A small model that predicts escape time at each pixel, trained from scratch: 2.55M parameters, soap at rate 0.0029.
Rows from block 21, named by matrix and row number. Rows with one number belong to one channel. Each number is 500 + 40 x the weight over its row's rms, rounded and kept within 0 to 999. All counts start at 0. Numbers have three digits each. After the name is the row's rms in percent of the matrix's.
# conv1: bottleneck pointwise conv (model.blocks.23.conv1.weight, 128x288x1x1), inputs 96-191
# conv2: growth 3x3 conv (model.blocks.23.conv2.weight, 32x128x3x3, transposed), outputs 11-21, a 3x3 kernel for each
conv1.6 089:521511435474467493515512537512488494480561475578535516499484503457456519495490504580470568436482539502468418421470477547502535477500533469545500448497538524506540520470542529551562463474566496521526509537470470549556505481576489564491510459540467504556583500488482537552562517474488523537
conv2.6 106:541478455467547507520492530501531497495356555510535483459516460488472517448500465490503490458476527541530470559464527463494508503477525586534503443517531463479490480498441511517495492445496502480486440465473485533479476455453492494527487460449520536549467437443517579561507537513506416524512564474
conv1.7 113:535479478475490492481561443525504474465595461625468486516461481467509482547480492515451597521504480520488513470485485535469493492551577466526490524517462572450540536503534532521466477525433448499513468511518503444545582508465495501491488480572502479512532528579573567540504505515471601533
conv2.7 096:537518410529543492443557526552491451485575492507467514524494457443573458439458524504527476531490514493407510517494548530473463497539544545542508446437536469484515548478572475447499608512528507517549492580468483463526459529566526437474477518496533472530478473517510433501458518580506533474586425500
conv1.8 088:449526444504432469509504528520450511470467483530480529500505476497451479553495487527507507523488573455459496476491465476524519499526586413470548530525471511434496535501537547490441437508606513529478529543483472534548555469482490496504499488564532506514543526506429563577516525576511515603
conv2.8 094:502484471468525472549464490519470545473497516506494473440541471481460479478490493444486495528482499511483527497468540514475516499501510560450575434599529451506444494482465433577464490445477479468482473470447500539451500443468509414525507482469517572540451421498538548601527513491500423525473605480
conv1.9 138:528508457542517549472488505574529536509548540558544488560475564497486491513565501562500525528422521538556514462554505499487473500534547433522488543556447519476491502544486542537522470513520560463519477560571547495525539533515500487492524525473499475518512511461509585504537466540542522505
conv2.9 080:510517407501506495425523529508531515506479525493492501482491463455541468467546469498555509539470533473466497547409567458577430543460557512478486513489527446484525566509534495382523541481529566453551469547492487501501496516471514482521484487536526473462506528535513467527490489487432588506571418482
conv1.10 094:464509501532513505489447462510494525478460500520485463585433506445539550504484493558522453524486442578537571467508494535558488488466466502496441459475484563509488512476519480469542515479413500532517509507471532450452518515454487464513584538543537506436469463447473496491439451445523512456
conv2.10 094:500472480495431483506470503435455485487604466504481448410464520464526404550537428528432481501552485482544474531469534479467514478388527489537477547482444451508488542542454453400490524559497531418485495492511507495445459561499598548554544456481484483483488544508480483518474495507461491490511510477
conv1.11 094:525506501477553486490453398531495493540511497502544542484452474459480632489483484510517534458484453534495517478529516482544485529521562503524469550520498514493470484525468517557500495532483480540492520465490471457476487512530512429490570513541543532521454475510396483515464476503501549571
conv2.11 095:444461518547449511546488451475512529488555484455488463523512540472474480506516461492454514527505509464451542476522495543475493479558437465508499480567580460392472532470521524426555473478513491430528487477497583536416494468476453551490522515571464554498509521498516504524526468476484515568495494460
conv1.12 084:496478513505529465478521408553500539504516505478470519554407486525491487502483474461521558548488520483481493441510465478462502493540556453455525514505515539448504531481484562547468449495528450507532543541484427530500568529545475597484486533508466553527498497399522474547492470600557489531
conv2.12 084:492508381508454461509439565521503491513453477555458523470522482478518495492480480513478515530487468491508490474530487510502523485549482512568540444551533474433502546459460421494459479469473444498531496458486512445454504431464529509530427475447501502573545500507506552526463492473537476530484491478
conv1.13 090:577497484467451523530528588570566528526476481554536457488462440484453522541502493474481474473517529498497462503509537470502532490485520485539488506468554461461528462506500520502492509462469442517438485475500505516473590519499481561507478478527521516498511545439444462553532497411549533476
conv2.13 112:511500498486538483553496485515554471536450544487589523444453481473492475461513490499492457486540482490530474547414512525504533512423536652542397459508502422469535471462447470578466517468470510503491498489506455543504476443450534583588548428473543548495438463493527553572430542527531472541539503467
conv1.14 098:470540449533530489474528501614487541504526490503488509534526522468472442469484516573509464524458451579482561496505504505515500484430603531552492481484498544508517564521481526427449497500476565519477479571512500477488446460463505454454521524504513454530525512461473534509538499461586562492
conv2.14 095:504484480509475465455529520463474458496594516504480493445471489438554404502432506505517506534519519456475481544424468468509525506462545600517447440461489498482526532537537439404457582540525491487450496583484515473546446555485512472545547496445558466482521514521466478490459492556525466498508409538
conv1.15 095:520484410533545486484521472563468454471551450558543463447494471506517625494451506536474524549515475511521518493472481501536474542530533415536500479491465584488473492488476527584523473557506518530501526514529523509553509511509517470499484495520542491476510453516493481479524488475453496495
conv2.15 095:508454566460473505613468458485506487485612525451551504393527518579426527523572440492487531525582452538450501512543520516471471494474514485608482484524458505462461429611441464486521461512568512473491493499509477533500472535520581546518572444559473502485438527518486492495545464479532560503477535549
conv1.16 090:503537525494511533534530488535590494472484500448491482519466495518470389579526516487481488443486482470484485498517505516451494446516525522514407457521468466507525500534494525488479541439492489491483451481482488521485528492542516502490484466507520451530427496474502446452435517456562520509
conv2.16 107:488561437487474526443455457481487479491518498515499485466522567459505460535469453473473476531516501495541476511460512486493471481488534536537422397479540652444475506394515462485451462466434487462505453533489535493497463425469477627580527450453525450504575479537461469491511456482421498510511460520
conv1.17 103:437493478446422538495522469469456470502486537580530514510486503455463493551495491530485530528473429606570474504505535480483470492474456528479477540457534503532521453506444439471447498554522517483489516531531547456436564520484494453466496474461507493490449497419486506507466435459496461465
conv2.17 106:492522475461549507518483507483496479490474484497486506507406468471533480478542420478543474456497522448447528487472439481568480504477510513497507507486489496504521526508471504428488454564535485487570491554507513500466535513430511492548491388562547481486485545512455520564557495425442541498467539547
conv1.18 086:521507514486479521532502555507558538563541540455525441484499525545529463480505483491543508510548483481506491565529511518464535523451511559499453567453521470546496547505483473496511538488550531495489476468477518523494472532472498485509510533435479525516484531487502501406511487537568437478
conv2.18 090:480587523423450569524423460445518498529501489491454478544552586549435472513572440512458484525467497459560452498456473477463521490520506408411497469477526633446466512497502474501455474474486505510494496511465516545518429453438612517607472434437483509526560524507473514427581472454414445484489536555
conv1.19 101:505514511498495510505531509494477479451476509482473502545530507514526596442503509475475480541484508535519540514535511493546497474545505539534553440502430492496510505507536496437466510461503519521527567508541507492449522496469489437495524476548516487520493495434528473504444506506494509505
conv2.19 109:549502493494421513450565380468472430520481467443436496514489568485442497548436529458481508467512493458519512449528500504513480523507514479508477600460517531441446415503482511485524472527511503494489579488475545575455480473563432521503492447596436515499487485517432470479517462467477517571544488495
conv1.20 095:448522525461529498479489510474513479486462500453513651475552496542448495459507518451495463587531555457499520524519492522499549532469461508500556487542524522515487465539493559478506530548491485500487506498450397540494557487513504436543529520502494529510500458466531435471470496560480487429
conv2.20 108:520422492503541395501477526508537522500521477459532518537521512479545486522446601445469490529504472462518502493494534491467525558474499518544479490482524454463579423497469459596510462488420534398467486514541471496442518508542412511421511517529510525534506426493509483521520398560512573459492465530
conv1.21 095:491567513483521495471545527489498503477498505494495511551519477464514460521567509521502485557485561535486562464550553533530491490513485556444496509485502497529522564536475420549531525467477485484467518540494525513517530546543505462540519573483508556533456542486555462438480504491533529470
conv2.21 099:461508545500435491529473468423488481461544521487472468528562471557424453524497518491483431471490562505569434575456513444550423522430541456475506534524425512498485499490509453556440480413460518452518449581528485544478415469481618551535447445518477499451443554524509490452492460483469562473437528495
conv1.22 101:520495549482501482485502462529509491534457487441530502531509503485540493475498498489561640573549528506513527470524510508479462530490457469460421473499514524451539510508514511457460508488455514491515532557539489525508494478515494504524546463548480602526527546506593502500500535579545502466
conv2.22 102:524499571453537493460459507529546492485385499449507528408499537518462553569577405579545457514473450480469563502574456495483495469384534508456515521480443497465491469479526495588525403545535495469479512532513465532481457497492488438533483523510540509483522453529537479514445483538559550484535542485
conv1.23 086:492562574549471533501537567446525470488511537538495463523509568536482514500568516508575523471508507501544539466531623567488465431494503544459429466448546500524539500506533450534588515462487508488489513546538533524536500494501514534527537546505506455496472503422511538466571509527479516490
conv2.23 095:519527458494472578517511418492486481480465440488483484450473561489472457565463439416502502458505474466501515509457484536502481487502536499524505489478529508498456472498505494530539522512485656488461467558425487524498470529541480476491458481566475521527522463474471501514535495417429537543500445452
conv1.24 106:443474564465409458499521483574503494551491493487479503500430483518437447501493493492514511488494430550496499460486493489500523487465502491446506468437499513487520534473500500469532483488522510533496513496490531477448527512519495401520527510488556517471483486535479528536464522532490553581
conv2.24 095:539494591462494559577416509485513476520404495515514504483580488574459499435536402512508490538474451433517565516484503516433451517549559403465489496511487597516460478458529467542421533424548481501529501416516572581523503487456506513514488452475512516500529457493507521491511531485497452493439510560
conv1.25 098:455514519499492532486412507453515567544475506475543593446548505439560540486539489521503513509539508526489527526525490540493526481484518576444522541455506526586497530489460535531574538482486439546536546441473496488452556507521481471520479510468540488485510534415437474479450523510491552518
conv2.25 097:481548563456437545582479415446541476503448517481524451494581565565432451519472534493486498503457479495554444513503467471496522497491457392426549520524468576531449504392548486560444497457496456455546460500485529594448442463448582514527546392529479565486511511477514501475551503454439478490485495532
conv1.26 121:440513527474434463521496461533462541536454493488526499536525525508492496467497501467531457508564480587523488506525579481550507501464502507465503487428526465500533513470458437434498487439537492530459570537504500497474479502471489482502523534474508529490533481555420477512444512482494504481
conv2.26 095:517499536443431557580434509473493489500503477519482480496540536580433492518540438506573455492489470449533500562493517419548445565438546413472535547510468549517472486458527445533460515453500503480466500491524485561463479511474601444540476420494503529507524476491487507494538536440516512539443543521
conv1.27 122:470491493473480523512431504441517479451499519507567481440569519519478480496508518517465489520522485501512444521530515482432492530532461513486525502499502511518498433488490421515536548588486542462524459493528559510500470470494503537524511478490540621494471523524508415479562517493430422554
conv2.27 093:473480479483552476439517493456553496501492538503533480484461527474518494543456508444484487529509542523512436464428503425634432564427499527535449477491488467443574473540416512428513451567449464458511451536490496478492465483541503549542498484478550477505521456537516541459504516521481522450539449551
conv1.28 104:506523509513550506488474564506532486492487541495458613561514499488507542465510482454521505531481571473481519502517530501504492484476479526485417444474508515479548561458504568489484488460480489525435519516434495572526445512474493548513478487527522526526499496492476397424449487578532527424
conv2.28 097:511558449426487544522486513449493547454573455524484469555456437488452511467537487467462436503489524563536446523486475427454528547470523511466515407514457494540480460427443451464508465485494564453473506511507540494463499476423420594497486501401466485505540501520455451459477494453488522496472475505
conv1.29 085:461538526563482495474505499539495493505464474454524531485499490497389562516501492469572498525499471518529491476504577535546460463456435504505463538457529521473580520526525582487469488512470536450538520520547523478520445492495486475488521550526484505527557475463521502463540480550556472610
conv2.29 091:455488527450474524553456440462472532491443509512553433462515518556495514502542453510471498483546418391505584522519533480448454546423481514410528481496471526528493438511479495572507449453523473454555468477542566613383519493510526474516476473509481522533561448542568535526522532473525484572476581527
conv1.30 100:537520490480475484499554642532501512492534495496448466535488505571579529494490514482540454492487469469534518507513507525518515494518468447431501578453456546472516492465547518460531456502499466514482533490543484456515420512469503499530514475533483443553521499448476558485543507588534511524
conv2.30 103:569521532432546624466454520539492482440411498569493512491502471472495492503476445472529544559415472429545516449586467572406521468564562528489470501495453543500501450512513499525471533460506601546414531493432434515611489490477476504491468524497544543475514396486461524514499473476455512534537489477
conv1.31 069:458529507466557492524531532466514520491489507437488529540497496549505544432489507438483464468475549467465537461474498469552487543503473461492496409442471520465486474446431601393492485454497440536533506505483456560485479540462526524481521498501515506526472512434557495427478470578570511444
conv2.31 096:521477439512427513550467554557492508445495482529497531568553471473492520530513432498486465522450477477499478408602505533490492478496560513500485472527503506494488470507480498506489513491418531500408531450474465494534502459482530534570524506453513555497523474531486511556504480441534554550474515505
conv1.32 115:468505494456473526486496517404476494465498523414516496480520508492519466501519520521437478475497516582501495527525542535428479468480473507449485575476528559489514442521527542520439502564488551450516456513568461476529470475533508496506475497496479502487523508505510512460503509571475500499
conv2.32 078:430513460485509506434526485452486570486558493522510451445481530549507508457480489447517487566449521471523473508457492454553458483491489556416480430515477524444540469506421466513510497439479496528515523490507528450473474438456562557534471498498536428516545494504503483502524465500426552446508462522
conv1.33 093:512512440519494544513531564481563496523517500462437555507484473507508523497490493505574516578490500440481526442466448457477491447471519491458471483456494511495502488466521601528526499485501465509398517480468462475494520470506505502519491520482519407560524487475496478420522477561483430460
conv2.33 098:466527519442505519618394504534543504501485467524452518530581487541456543511582458440509536571468488477490477506570489512463536523485483566491461464443536541467530521534560518441520522500476539437521500465433489503504440564429537495534488477420549542500457490467494485463510544406461519579495540453
conv1.34 100:436507480491444502470519507566449472459432495463496556459489501507516533432524514486453511572496490466472501470496511497468495455476477436449467516510429528487495485484573586467472430548465505487465474492481491485513563454428517617494476549505459468527471463468490499502507436679427438537
conv2.34 107:472473495484475466433522483502466538475457489517494477471450501504541474532504540519502474465480457452445542474540479575614473476473448562411485484525476501459540483507513416514498551456477481519481479509493487472497557522485416476476466517512517548532494457467482489498513460484489467459510501541
conv1.35 105:500520483512513506460509603535478481469499523493565556493490530480433491513524512482506469553469500452463436504498492472481505449491489481553388503509465496489491519493489574443489477504482594473516480533522484538510589470460484500509474493445456455479479485430479519463476522569519566460
conv2.35 096:455533449513482503517472540446498496523498526506512516478511553457452575521566503477439531461492493488556462491445553517605526515479515571527474494490498472515537480520536528479478516462555486442533486494448495501524571473517425490486486536546470452490472495515484492521449478491486572483500517429
conv1.36 095:578492514417503503537498580438565517501574500468524525508515477475538496524459497505467520605488558541468489487499438491488538488488429457486467479529529510517494469500515477602562484467548442501523542496508469549492527495577479526535487462512537503500475478462528450449488448490416489509
conv2.36 103:515530490455512482527433557492479510504439489496541518518476535522421490460577566510485532499525497498464489533489480441570424542482532485458520460436517549614484563513603476387511550544490450480511489494462461541461404458533592454501516480483529462526469509460527493499538513509443440520519538479
conv1.37 091:463475514424482510499466567435487475474545506397448515563485529475482511412474486480493489518460481457491494414495441442487499485508462420439457578450498490418469420450507522455510459547542507490499471510535516464474499536472490493507439507489448566510490496465570496446480514591532416494
conv2.37 086:458546478470410553526429539502464523468503490519469508516504506549375562483628445497487508510464473448512484460525563511524541531517478517433521391506549599447500498475463487545422487410510520414538509432474482501502496472433536511590454438509475522545449498459475571525563493466471450565532613424
conv1.38 090:500505499476481481496508455471471506564539505460495538494514499417515456521495486544539403564517516529544569506496550462462504482461467447486458497538499516576457509515533483509481470546543538463514463505486474476446512492520509550528495527473470453468458481508403491532431522580466438463
conv2.38 093:518550480397449534535452494533413518489536439491518501485494546622421492524517479479509467463506487544498525492553438481492511514527443448417549421470510623571484497504453512421579467547459441543502482454485486443458449480422501472563479473511504513502479501488491486538581518376496474526444517563
conv1.39 094:494533490423510509505505647486543556473446481509508556538446509470497499556504511506503508594481524564511498459512556456500501504491473484471494485431462501430468460473464513489479441498544469464448506469521437486530559482610491543479489497478455485508479542470501417476572502546555511424
conv2.39 088:463476533473500506507533501470498465425531521535494500446499485550448517563577520448480573422535472555490383579465532474583466493473575608588437539471451530467515493531496509540504587456530508511456481463459506546484491466476557472604463449471540469516435481438522551475474578520438474556544546445
conv1.40 098:460494480463483526455549486401475444444483519543460559500467553492478497477478496516518392558493496528535493474492474519518479450488494410441440510536498526483485510493513500492517438533463514482468457506541462463458431494509497449508482446477473385461455472457540495446515478645499524496
conv2.40 100:516502459432461552474497510427508480483485489539500471482472460503534490470465511401465529527537524438498540459507516491577440493481502542532495536480464474503525475488476451504505516475533593481501482521442524477449505470500466589533485475543521515492528439509479496578556501464461554432474539491
conv1.41 119:534483474527574479475451520490497473526477439397526603534552433509474459496454487549511536612474490450489443497485554512450461471444478459565435558444477551442494481456511582533479441477483512473591467520488464476507473543505487525489473521558472505497497473418534531437525458579474506515
conv2.41 107:489422512451490509511451502502417555509383537482544512520424450494592515510528464494472532424490500454518579479553457517438523584570565522551542487438489487447553542490524484583483507464526499499492413407459518534499515436484501504483486501517506455506450453446523574521480490540513499455491539487
conv1.42 093:519512418461551520508427550474504474527518468418525545544528477485488485534494484553508439559470545527508443498448525450426501553483409507498477551478474572452519458497477533527479462510464535443527459510503567515511557541534502508486463515489503451494514498490515520496571496600512555526
conv2.42 086:439476575492488520573459535485465456564436536474531512477501459535448574474541478498479524469518433454507496476526461498461492555562496487391531566443470523601453498509512490572504487442509426488494471546489481513555536484456511462473470416555459541458497477453494580521494485510511522438484575544
conv1.43 103:522485529466428525517409480438511516489564536388474542497476531472556416484511497502469388439563544491499437437496490495457482501437432461477490565500560507519462509501471436495554478531457524490496486494501479535449528525515497491511517534489508549479511512441620476466506506499490455501
conv2.43 093:508542453448460552543467465512503494482533511531461462503581587600361557491584425486473464561522514469533467546483527440561478505493566395478578542479470578510470523483526479552508481495488508468523484482454487481477463514494555449646507365559475477491475522485474484458562595455450478556514542540
conv1.44 099:482510459452520502458474583507514437455501520471562578520512513483444457482497515551479582538470495460467512450510506430468449504499484480408410495436494499487470455478560578620472480563491528473546480482518499479524493520504486482500476451499481503491456503387495502455549524596474536483
conv2.44 081:445554479480452503559521458474520509513500480506465498544485461494557469418544532436529531478490502534531427481474489481577477579520471487474447520487494542488504529552520530420474517432509485493575456492478574466504531561439491491510457461513509460473475517511524514493496465513462562460443504456
conv1.45 127:563504487459556483517500458473552494501473482541452384478541497491546511551467510502487390491491514499457536505491472508453491514529520564552524455483499408505479487496467448463483527449490465479475490482479488477482567473536486494482493515458513498497473523416437435460444506390464528462
conv2.45 123:523473554446465546551447517479468478490534465505452510548454562547407466544523496476527468501431498517531504440564444481501534502597425422509440575497404506530496518498512538376449422517555518539494457544482477506482490466456586472518495430571530517452488575484520485457565497440418553463517501502
conv1.46 112:545508492508549548463532539487522482459523539534494508568572523442521448464520490495501476484480499434487551508520427507430457480551474507527469441498434463569540489488547534566531525487470470478466433493493508528534436538523494541482476501489540489495471481558448375419486494423472447488
conv2.46 105:514478468486515448400551590506521541547447530492484504514566424420441599534487530523475494486479541495477473538490532431521477545480496503528460486537507475438588553465612514482498564538504477524445471557513486507467506477523504549465511508535519464539538506484534438457512475508487513526546484468
conv1.47 080:520492467536457482475515606525490506500532507386469548510496506541523447415522495495525414592429482467478515479524498461457447516472498436530503525537460568491452498530553545527486449546495531503445505486510459460481467511425481479505563520573463423466484404474441532454523460589537480515
conv2.47 097:530486512482498496450499490526458484487405535524512470505458535452564469523456503455462571508522491476504459467506493585470514473569575511505489506504491509486523546559508476490434518526536579474515449447392510450570492524489474475484522484492522484477490487470490504520496474535462486511515482475
conv1.48 119:522472553502538481533525510545448528578456487502478534376496454523459581437474493414490548497505469461411559523483433449541522530487593500561503481485499398542503553473478461501521513464492457580522541497438549499480511462467515505478479478456484503532466488476484455547545519455531532428
conv2.48 082:535453565500482516532414514510483499470407516488500495532537510574465548503531443496521490481501554504524495442451518499528516509498479437522514477523528532479415511510501505483515549474528495464422465404457486539495474425509512471531517444488515514482482486479499530528536568435529418563449590506
conv1.49 095:462494497486489503505474499520468463468513474448490460427540458507532502505550489482504535407456504510466421545511494468489506491507519517437445532531518533440446532554456418496475553422482488544506509517432601531479505508389502485517555495520520523503444521483539418466489479540471504421
conv2.49 096:544462506481427543572511465465489486516514499491547466420526487564462519450554471461554482550465537518469508517405537476596448493455523366506477531472478549536470506530542502369511557484483523410454450538517513570426415511437586490522555429511440520519478552477505518446501533515493464514434539511
conv1.50 100:605492494524553492518493411476536431494569419532532506454553402547533517445482515461500587526462534440445507533464490450503493547534513528512461472537475496478516534529515509532523478490480455482527479541438604506537515541431495491533520535584505551560525428526489460498500427507453524469
conv2.50 093:566490476523367505508502569462512503583477497482520510651431476507424438387522619487503490524518533480519538429477558469548405577510458449491517513470492477527489552537564461406508566453523471435555497549464549487476530447521524488500495439506452462506540482495513465500488489641502475441526507515
conv1.51 098:553501490496454476501531457463499523477456506452431443554477521486558454420481516497495401553485547462517510448497435514551519464500491446496609477528516501491510497521454469449561485474531500478464461481483507500469491519431497473545480497529574456439450470508488460561540488402463464437
conv2.51 106:549425522507454485524465528579531448514531528446473558617476473519462507449501595486499488567504478500465469499538533437445530527531494512498478461533532511473496531514468446450506534530477532485484483410550507495504544559480557390476550468520532447454521570489464469544540520531520484509503463541
conv1.52 090:490496493469465464484427492461475487541507485500468499493485487562533487521507498441471567443439588451463395469493484437480467501490434496513455468552468506529461489497480467483518489469481446457497476444456497550511476460409500513542535522503518475504456472540506447522584532477486470438
conv2.52 097:592514466479455540503417622504499531480582522456490497549473463534408533417516541496462534524532484536568410432492570453541436517470433498464538438488497525555500489487488471466509512502464510502536418557390464466520508500447444571470529481488465550507504489476482474498513510493507468517489519457
conv1.53 103:524460493439497493510469477438498484506486484474454500534465472470537515407477510519485434509508603496458487432495466463489510454506469477539524455490436500440483493475480429468552502475511451469474501471470472482509430522480503457511475444494507484453473463457529465509481462428462468543
conv2.53 114:534457499476504501501465551493567499515398574524546491564451442433471548455508517539514489522489523471535521476464484497570441438460527515484511502511483457560534591441634428409480592518572449512489551487493427526472571472523390472444555523519487467508571481545506476484494490539483463516509464492
conv1.54 093:435530492473435513499484462466455466510475522440467506463491520488460576426517493568497475523504562516457457447512475488564506468542514553476495460536495508495465516506441406606491512494501496547538524479470480498471507482492510467443442498459516422426481463540523450528525534470488531499
conv2.54 099:495562525475441552487495496550488511496533494446527502444559433533459475569485542495534516474511507577472437518493459437534451546459473461533526494484485486541453570427478470480447543479542504489462421531511523499474484458454573547451459491559553518491508458482463537487507587445560481514471538485
conv1.55 130:495476488479475505486531470467510471463512494457447469473535518523537519514457510511471509571478581534543506504489452488429471483597443502475567464580474504412496478501511477498513510505471460435522473458513516471564540520497499501507496482548509494468482470467480502545523458518448396556
conv2.55 125:516471502486477512481488563475555504555348540537534481542464483468474409468450551555522507461434496468522535462449494532488456433511494501538507463520480487469532571522621545314529595513497474528489532444492495487517511482551557468491480458495518512498544455524540455524512512514456465532553416506
conv1.56 114:536514465508531501474489527495471473509510499466540484429604474462486547502490500519509496447494534496461524618507504436506489503515509495532512466471442440471432501454465456581526497506475469516533479474439547496507475518509490517481509518474529493484506483525508458471524484426520431498
conv2.56 093:448444503499551502553473458530496529524486503505530540491454569505399531541505496447415507515533500504515483523516482466460456524500601563495504468511477435509483545569512539446521497440456490424447481562455475480559506500445539533565488399572540437446522495444479503540542507499435482528545564470
conv1.57 095:579504516539574475492579405486522488465543491531516498564479528480581512474468485490483535480528486497541479491504503500481532523436484516491592539446501469473488496526490482463512450499523526510518503514502491478497461557524509504513521479563540551505472492476584496590490547475440465567
conv2.57 104:521565442501442501526517477514481526514483484557468519552393526623508411423480570515560473569473439513485570401608522527400513499590421474456537498479535519514485445538473502509531465507502471513503486476536497496462471542529592370596477429488513453544497507459543500468501531524501477497497526500
conv1.58 095:493475530444498517542461477484510558454562537531471497467441549487614482474486515459439585463515512464467432550528475496443510539504519526500472486512543488450524542430513451430521458452513442530525468465451546478525443526535515523560560499488483550491509501553598480503527510485491441478
conv2.58 087:561502450530461575423506554540530527480543532460461531566513518480404547473522505533487464569472502507488506463535556486535498466406474473458533502485503461490531493463553561447443513517521449485484476536473524488441496505461511488575473508500458513523528483468542456433487561482467460548605495485
conv1.59 084:463479495458513516499505483442505494516534514465434585549480454515470487429501493418524471576493565513512473457520483433470501447495538515472481531526593474475493498497492474418473500447563455478444504469482457531488481488477511480531539482521517479486492507395557459412477468433455445482
conv2.59 103:495488499467483514491489536463608467538530506503466496582505495476391554452541481532547468527533526534507477533395528428504422495439523519518544489465536479487511468517512496465528479560425441467476500554498461488445463513503505473503509466464428469490528546466524433501529468486420509551480450497
conv1.60 086:439495508469495499474470495430445479451489494450522545482517512502404522487496526576482511509511548503497528511471527492531471521470474494407484490415557450537511451533447405565500526462483555489468493504477526504460517522421505543498463509483506459483521483538488455492508488402535490440
conv2.60 093:504481503443488540537492474451515529564534539468535481416547498585435491474555448422509534485543468546520443604438504444508468558419527500495536491481495549500496517519439456570505474443486469432461467564564498548437444541452565529491524512507494497436479493514470508523518571411521438586432517532
conv1.61 110:481492476478514482528455578415499490505549454443497566441546478418495478443462489562484445529497562571471464522457458474470528519467441488569547472455490493494506471497477463517522446506512561480537447522518497491472450470473503496503444500448524473452522497488529506471495524412515476506
conv2.61 109:504427468523514448526474468593524509506538531475508525517462513529513519466552523426520442482526526516468474514511484479445492477524537571495551434526516511490485443586434458583480476464503526461522460516546528482527511523516600445498526499488595455437441541514468485536474511492482577505509520464
conv1.62 119:452511465464488488448557485454503427449465509476425615468470535473402474434507489505477474479466498555498463450492459451488438439461438506494506414526445511563479448569500496507516485462478494455494456496513471509459510453531509496433411472466530428429530493497490521538512477478526482508
conv2.62 120:468516530481464403583486493553578562503446489494456512466523482537494545510548563421460540482580455506457487477542519518453481496507456489527537535497564454515546537459450466503536510566451491489472455581541494474424493509436512510487521478549575492470474582486469426532525421456536498504476493534
conv1.63 084:418523489500466525459511508539457435450474514507542592517506484539423502515502482493524498659491589523522505484506495501541467536449514498488408504529537485468536538480459500500521522449475459518438509499472504581455521504503489530529546474481504553463513510451587451484535483472500472475
conv2.63 100:473448506507501474481442579534543475524541515478524499527518474506459515445489523519487425525488577530497507584413479467519393506419555504539547493503515452483546488534493488490516489469413472467500490507515514479464449580505574415440466509504509483439536486511494418457517441529486536517534471457
conv1.64 102:486528441513501525488548492535506503562501498575451496454453521457569490516511517518516533497480458468535516520510498487430455435508549482519528459479482502573487459516545569598601497517533479478415454459527490518556490467577482522462460513470545415472475470522426528475479478573437482506
conv2.64 083:501528501497475534502527454510540507525428531507513492470474467529569470486465519478499544485466502527462486579483470500509436420507559511493479492490495496466555548451556460437551594524503583529501486457495537499517484538489575456462515483530562473483441521523519464499507488528408591428566425490
conv1.65 120:464483483475435512444548528590511530508486505551445479492422477474463461537510515452470529415505526525479475477497451462461473486498527460543533531529484558444486501517512589400438495511476467480474464514507523544528501512478485504501482506491441488485473495500378508554463492611516542513
conv2.65 092:489540489559465476483484530515546474488456555477525496494526449487472564508519477476465515449500478522537482557449492420565528477472525517511463495548474449487552569403552463475501556463563534540509517477513490436567547540473425461505517552472554477478474485567482475472465477505539539463532436479
conv1.66 088:447499471398496501471543484473453516484474500467556543451502487535447503451499490428482472601477548507471440506487548472533508430505515507450471544504492558440500439523439509494501473483440510451500453521491418506481461463523509511487507479425440455507484527422460499405440449554563502500
conv2.66 095:499475482464499511539518523476535454483572488481477534459463552514437530513462499418528440508462525476492473541443488503435508449463478616515342439506500509406629440487522420556513553503427462438477525445521505523454526490471503549526461491540527531476495480475476444491499511524501442496560491463
conv1.67 095:481548486503501492445476456547484545518463475545549474507505456500600488534512506398482569472459526412537534599521532456494469549533558486504534512451487464479478476499517562495450494504531455493526530441507470515504507460515481583506522491477491525517464516484469491462441481462479535458
conv2.67 084:519469429495537496439529533498515537470504486548498522514491491435498533546497518535551520525392498469488497542462519459537453506458583578560467490443539408512523505523593517415506569517550532489482514546496497484454480484536443533534511538460514486470472468549554438460413460582477594488551474442
conv1.68 098:433511457503485506479469504530424520474463505433582450441453503498438534442499507490455513419468491501492498550497518478494488526537511476519501464455478487452510444480411486477523457498449523494527471496529425438514498458477509421492505499472436495485482550425476490462423475474500522459
conv2.68 104:503546485517531520454489504511538494491641502515519499479461539499572567506527480423453490519582444513425495518511473495505520460423519543532458518493520498483474468535416501475501467550524506478469552450490449512503487568525515564482516481445504469536512504539479486534487564471541538481412495528
conv1.69 096:514479452491496496473512517541512486472538498578527569524456463500425468547526518492532639567504540447468484475480549482475466486527539442454470494494493447490505455506460543528422460448465477495527491515548441532533530528519519510487469486522443455512492527592445548413533494552498593491
conv2.69 117:527527449423521502520496535464485444485541525455553457493504521503496476493467531501450477496529537502452459528540529475466481557462565707555369477482544466456630493545507511499496548502473511533498551507523466491507478432505432490455519541493517455478461506523515474538493497584473502532602440464
conv1.70 103:511522506499528548463558549572483463521415527575521477527516485492513475466553508434497469494442551485496538553540486418506437486511570519546514465523516468470477499532527546465469524441462448507462529478491526498527451531473488552507509518517555466550411510436444457557450495442538551537
conv2.70 098:485520441535487534428545483526474512464548473518520510537478519439494518554479545502510489520494547499478478502498511487447510518526500505587489467457485470478549601502593511329502602495551451478463511546519482498467521444507444570535469568462514442456526511594512406463485442543457611470520460454
conv1.71 097:531488456523463516485471475500515503513596528529459450544475498526520388447557505463501564403472538450476462472533463522470480540516503471482430476505465472491501491512511500607510459504444471465499466502514498547493475462541500569531440492518531493531510496561461432524471540497462532439
conv2.71 090:516501466503522491456507508462555543468538527542527457529536515431438569533549479475451535514536457600498478500494560452486484548405512460454558494509473492521446478454545507483416560495481498490441483518477481531458492483497377580486568588457465535552477518550488472467541449476486535515519478486
conv1.72 086:505499337514495447526488510455563553520477469468471488480457427497592515511449498529517524508519500474442482462462490550494512537527463418552491520506487462539499510447517511531510448448449445547534577414488459511477524492487477560522515446512460506525478490465624465478549494548465503539
conv2.72 103:493452553431491485526480553498546517490421527514491504435517455544451577450515483526502529462522496462501489501487574461514529473490480556491514481543437464495511475445488530534548492571511538464461452510508429442516473474502494489482456512449529526550458511393516491524466617517561469468550528493